From a checkpoint of a small contrastive audio-text model.
Model: 10.4M parameters, text encoder layers 10.
Training: nadamw at rate 0.001, 15200 steps, batches of 256.
Rows from block 2 of the audio encoder of a small contrastive audio-text model, named by matrix and row number. Each number is 128 + 32 x the weight over its row's rms, rounded and kept within 0 to 255. All counts start at 0.
After each channel's rows are labels from the 100 clips, of 14848, where the channel reaches its highest value: "strongest on" is what is common among them. Only what is clearly more common there than usual is listed. The data: melodies that start on their tonic, played by one synthesised instrument.
# conv: width-3 conv, dilation 2 (encoder.blocks.2.conv.weight, 384x384x3, each kernel summed), inputs 288-383

conv.195 [145 133 104 175 125  91 159 102 159 175 132 108 148 146 130 103 179 136 155 154  80  73 147 175 111 131 116  86  50 179 145  69 121 142 116 118 121 117 151  72 167 111 146 151 152 169  88 149 195  66  88 126 128 140  49 106 106 157 177 150 162 128 113  52 160 128 156  96 168 113 128  86 154 100 110 177 135 134 134 172 166 112   0 150 130 153 171 142 137 145 138  88 145 148 124 104]
strongest on: bell-like; the note C#; tonic: F#

conv.241 [120 123 134  58 153 137 169 111 131 123 134 131  89  89 100 142  82 136  92  93  49 125 115 163 122 189  68  69 114 115 164  42 113 123 125 101 140  85  98 129 120 134 106 150 121 155 120 172  50 120 110 104  29 128  94 107 142 108 127 112 101 107 159  88 122 140  95 114 111  70 129 160 152  74  90 126  78  94 130 175 166 102  87 119 144 170 164 117 143 130 159 115 103 119 117 100]
strongest on: the note E; square lead; tonic: E

conv.227 [125 139 117 122  94 122 170 132  48 139 103 121  75 130 142 168 177 132 166  76 106  91 132 166  80 137 191 120 120 137 131  68 104 130  93 100 134 155 123  98 120 142  55 119  99  15  79  21  92 155 184 182 132 116  90 105 136 125  98 177  94 118 131 115  75 152 101  86  82 124 152  78 147 158 133  89 103  95 144  80 129 107 175 169  71  74  78 167 104 144 120 108 129 142 155 124]
strongest on: the note F#; tonic: F#

conv.366 [174 141 133 125 129  98  86 116  98 132 143 108 121 133  97 116 136 148  97 105 129 146 108  76  63 124 154 161 187 102 129 133  52 144  88 163 165 137 112 126 106 134 121  96  62 153  90 178 156 131 167 127 138  71 111  82 100 152 124  88 125 113 123 180  83 134 149 121 109 117 133 148 100 100  58 114 110 119  66 144 131  97 112 133  85 139 146 112 127 133 115  95  93 108 120 144]
strongest on: bell-like

conv.15 [128 104 130  58 134 113 138 135 104 104 108 127 146 138 129 161  75 147 101 152 124 109 118 167 111 156 115 165 157 104  71  71 104 115 114 171 124  74 150 136 197  99  79 148 132  66  96 116  98 109 142 203 116 153 173  87 128  94 131 143 115 129  96 141  54 175 129  90 180 116 166 151 108 117 133  55 108 124 139  82 151  76 145 145 148 133  93 192  97  92 134 156 125 144 151 143]
strongest on: the note A; clarinet-like; saxophone-like

conv.267 [123  91 149 139 109 102 106 102 128  81 161 112 114 111 125 212 181 134 128 136 153  77  94 109 144  94 160  83 126  90 121 165 109 127 153 105 155  65 157 110  79 114  71 160 131 140  98 122  84 109 132 127  91 174  78 140 100 103 105 131 120 136 159 106 110 148 120 168 133 142 122  78 181 103 132 135 111 203  94 122  27  87 134  91 108  89 141 114 100 134 141 149  60 156 111 172]
strongest on: bell-like; bass guitar-like

conv.278 [126 109  77 118 136 149 127 131 152 141 167 147 102 103 111 143 123  52 111 124 125 151  96 133 154  25  94 106 116  82 100 109 141   6  74 139 106 139   0 121 156  93 105 135 143 122 138 122 144 150  91 127 114 161 158 139 116 147 133 125 168  83  63 124 143 118  61 159 129 120  88 145 158 140 124 117 153 154 141 119 101 132 123 111 121 119 127 101 145 125 110 137 109  75  98 120]
strongest on: the note F#; marimba-like; tonic: F#

conv.56 [151 107 120 139 152 139 153 116 164 140 114 133 137 102 113 160 129 157 150 142 108 160 140 123 163  97 104 151  90 150 149 146   0 110 147 122  86 137 159 133 136 140 170 116 168 148 135 135  81 134 125 110  87 146 124  34 106 127 138 131 137 169 117 122  74 107 150 172 115 121 145 114 129 145  61 135 101 127   0 110 164 118 149 133 156 185 152 113 121 147 149 167 131 168 120 120]
strongest on: the note D

conv.156 [128 152 104 163 132 145 115 100 109  79 145 153  82 160 148 150 135 122 132 141 152  97 134 140 145 141 153  85 119 119 113 198 127 142 113 135 136 110 127  82  72  92 112 126  93  87 139 143 167 108 141  47 124 132   0 125  79 107 147 162 108 130 116  90  60 129 129 139 119  93 139  57 158  77 118 151  66 119 114  66 144 113 129 153 149 169 139  88 129 116 157 159 131 105 141 118]
strongest on: the note A#; rumble

conv.237 [162 119  92 117 103 155 116 173 146  71 177 131 100 156  94 134 119 140 101 117 100 138 136 174 109 135 119 142 163 109  87 177   0 120  95  90  93 159 168  84 132 126 102 124 136  94 140 141  96  59 150 128 125 146 146   0 141  95 150 134 164 137 116 119 146  94 160 134  99 155 136 127 130  87 109 150 128 133  14 149 113  95  92 146 153 167 158 112 125 159 104 146 136 116 107 144]
strongest on: the note C#; the note B; the note G#; clipping

conv.179 [147 154 160 153 102 125 112 143 104 103  80 160  93 104  92 140 133 148 159  59 117 138 138 112 131 124 187 100  55 138 117  76  81 119 123  88 107 138 133  78 120 168 150 124 105  42 115 118 131 163 158 113 113   0 151 113 107 146  71 147 140 150 134 159  99 115 131 113 171 137 143 162 164 158 157  76 157 153 157 106 112  92  83 151 102  87  93 106  97 139 131 136 132 173  26  43]
strongest on: the note C#; square lead; tonic: C#

conv.367 [ 78 117 147  91 143  95 123 134 156 198 115 108 178 137  68 137 141  96  99  91 126 157 146 125 150 164  84 106 127 113 103  95 127 130 151 133 107 158  87 138 138 129 133  96 130 159 175 155 139  80  74 185 163   0  98 141  54 131 135 141  87 110 140 114 118  76  90 130  92 165 159 102 138 188 105 125 121  94 153 103 147  84 112 141 177 111 142 125 119 127 125 120 112 155  16  77]
strongest on: the note C#; bell-like; tonic: F#

conv.382 [147 141 140 130 129 112 135  78 161 137 183 108  86  87 103 137 123 155 135 125 185 160 135 167 133 107 165 132 188 138  91 158  15 107 132 155 192 146 142 168 115 126 145 132 156 118 127 156 108 101 152 126 106 118 179  61 143 134 154  87 130 126 105 147  79 112 161  97 124 126 117 114 115 196  99 165 104 102   0 145 162 124 125 128 193 113 153 102 134 173 118 131 131  95  70 155]
strongest on: the note C#

conv.151 [225 126  47 148 128  84  93 119 156  83  65 118 168 124 130 137  74 186 143 124  79  95 114 167 177 107  88 155 113 158 146  89 122 135 138 113 130 139 151 150 139 148 128 140 142 102 145 158  90 146 141 150  87 130 172 152  99  69 138  72 232 161 179  91 152 189 255  96 165 150 144 137 124 112 163 124 177 137 158 124 153 109 139 137 130 133 160 158 110 122 126 156 120 153 114 108]
strongest on: bass guitar-like

conv.17 [129 104  99 113  74 147 163  95  99 138 138 139  74 144  90 101 139 121 162 155  92 136 133 114 100 113 105 148 155 123 128 165  80 117 143 128  91 196 173 150 110 179  73  90 137  62  97  60 121  50 155 137  93  55 142 141 124 191 146 114 144 128  99 104 132  49 133 106 166 126 132 162 124 165  94 132 109 141  32  89 138 131 155  94 132  97 122 124 120 139 124  92 137 118 107 152]
strongest on: the note A; the note F#; tonic: A

conv.37 [144 113 118 147 120  99 141 141 103  84 140 119  86 100  80  87 148 169 143 148 123 140 128  63  99 170  71 166  76 127 185 134  12 157 113 156 148  97 132 136 157 106 154 148 110 123 138 166 168 104 133 122 143 158 102  35 127 110 113 116 151 119 179 127 112 135 139 167 169 159 104 117 129  92  76 123 161 141   0 140  93 153  34 181 127 144 153 173 113 105 110  98 109 122 134 139]
strongest on: the note E; square lead; tonic: E

conv.232 [136  88 136 102 132 122 106 128 159 140 128 132 163 109  58 107 102 131 119  68 165 112 129 117 100 130  76 130  99 134 143  51 141 111 150 141 142 132 116 144  95  97 135 116 159 137  88 139 117 110  60 164 139  22 134 139 103  80 119  93 104 136 212 128 149 124 124 123 133 157 127 100 115  83 127 101 143 134 150 148 130 106 111 164 137 119 172 130  90  79 153 114 149 179   0 108]
strongest on: the note C#; vibraphone-like; tonic: C#

conv.310 [ 59 135 159 112  62 148 131 111 140 138 147 162 142 120 136 149 118 133 122 148 138 151 117 168 112 129 152  95 112 121 121 111 125 145 157  73  93 147 130  64 137 145 133 142 157 106 153 139 133  95 160 143 121  86 155 135  96 106  95 139 126 147  72  88 158  69 140 118  86 125 164 126 103 156 141 127 105 111 116 155 199  92 103 133 116  51 173 133 111 121  75 157 141 121 120 137]
strongest on: the note D; bass guitar-like

conv.337 [122 113 155 134  82 109 107 103 125 136  92  92  87 133 120 179 150 151 177 156 143 132 141 100  82 160 131 136 152  71 200  81  73 129 124 141  89 139 151  65 150 156 172 124 104 159 119 158 127  80 181  79 124 133  67  57 104 135 135 115 124 114 119 162 156  88 172 118 139 137 105 156  93 129  53 167 121 178   0 108 150 110 160 170 107 140 130 159 147 201 126 154 173 128 120 106]
strongest on: the note A; flute-like

conv.201 [122 130 140 113 122 138 106  98   0   4 145  76  13 151 115 132 139 120 131 183 150 139 131 134 144 120  86 145 144 120 111 114 156 126 152 133 146 146 136 106 154 120 158 117 149  58 139 112 107 111 171 111 138 124  92 139 117 115 151 147 140 122 116 116 133 129 132 149 155  34 148 147 134 109 137 146 146 139 136 107 160 137 146 150 157 122  12 159 112 121 150 128 149 141 143 160]
strongest on: the note A#; tonic: A#; clarinet-like

conv.77 [130 157 121 143 134 126 160 187 128 122 143  69  98 144 142 148 137 119 143 191 145 144  86 115 111 165 176 157 131 113 166 126  24  78 107 121 104 185 115 122 114 130 139 132 107 114 127 157  76  65 117 151 114 178  81  90  64 126 152 107 123 126 125 100 158  96 132 166  86  94 138 105 122  89 132 125  96 118 107 150 156 126  97  98 185 143 147 150 141 199 127  98 167 119 109 120]
strongest on: the note F#; bell-like

conv.289 [146  90 124  93 143 141 136 123 133 121 187 137 120 120 177  72  92 132  79  49  80 128 127 129 145  73 100 114 167 155 106  59 118 121 144 110 152 100 163 152 113 139 118 116 123 157  97 168  48 142 153 124  54 118 139 111 118 126  94  66 133 157 151 132  81 157 145  86 125   0 111 155 171 136 133 124 123 169 141 128 157 114 174 100 143 199 124  59 145  75 167 142 150 158 120 122]
strongest on: the note A; the note E; tonic: A; clarinet-like

conv.255 [123 169  72 180 148 106  51 154 150 147 109 159 155 141  88  81 145 120  99  99 145 122 149 112 133 100 129 181 108 120 134  85  70  83 133 131 130 117 118 113  97 152  90  91 140 107 108 154 127  37 120 105 158 158 164  80 104 121 151 155 146 147  90 124 111 152 155 129 125 126 128 115  93 104 134 123 110 141 110 114 121 151 114 139 105 137 131  96  99 105 139 149 138 186 125 120]
strongest on: the note F#; clipping

conv.213 [116 151 127 148  89 152 127  75 143 184 100 142 128 107 148 128 102 102 210 140  85 120 127 106 133 139  94  43 134 143  88 168 102 145 124  88 161 136 108  66 140 106  89 101 177 155  85  71 110 145 146 147 136 137 177  96  70 120 104 145 167 107  57 110  76  96 115 135 136  70 139 118 171  98 163  99 117 131 162 131 103 106 119 146  97  62 130 181  96 150 124 123 131 132 190 180]
strongest on: bell-like

conv.312 [141  99  99 112 154 130 126 132 121 161 141  68 130 119 116 181  89 110 134  97  85  57 113 139  85  95 138 110 159 155  94  48 116 104 121  97 142 106 158  66 107 167 105 118 116  72 144  74  96 139 174  77  95 137  93  68  82  48 108 129 123 101 172  96 119 166 135  85 151  63 134 102  68 165 101  73 114 125 159 139 122 137 119 124  85 147  79  48 114 116 137  78  95 158  77 144]
strongest on: bass guitar-like

conv.121 [102  76 156 183 111 115 117  38 118 118 118 191 127 139 147 156 175  96  67  99 135  86  84  94  91 143 184  93 170 136 145 144 188 142 134 179 131 120 156 149  96 133 113  90 132 142 100 124 119 114 144 123  82 118 103 118  76 182  56 156  94 115 134 139 117  99 113  92 170 135 136 149 175 114 120 116 127 210 156  83 142 117 175  87  79 159  95 124 155  61 154 152 174 159 127 101]
strongest on: bell-like

conv.296 [139 115 120 135 141 181 141 143 130 151 130 129 128 118 181 183 112 150 141 129 185 125 142 107 122 118   7 116 161  92 143 124 121  84 137  97 102  77 139 123 114 141 147  66  77 132 143 121 187 112 118  45 161  90 101 152 123  95 150  99 163 156 106 137 151 131 147 117 141 147 122 150  62 118 156 166 122 175 155 123 106 142 149 128 128 149 106 130  56 179 100 137  66  96 121 130]
strongest on: the note E; bell-like; tonic: E

conv.1 [124 139 107 122 135 117 104 100 170 145  94 110 180  78 108 122 142 141  83  63 119  82 105 135 159 149  75 148 136 123 147 105 169 105 118 121 136 153 116 165 138 136 158 132 142 170 118 160 107  71  39 172  51 114 156 138 142  78 143  99 105 118 141  71 106 119 123  48 161  84 114 104 141 106 116 114 160 168 166 158 175 147 123 170 125 170 132 101 104 117 144 158 134 120  96  67]
strongest on: the note C#; square lead; clarinet-like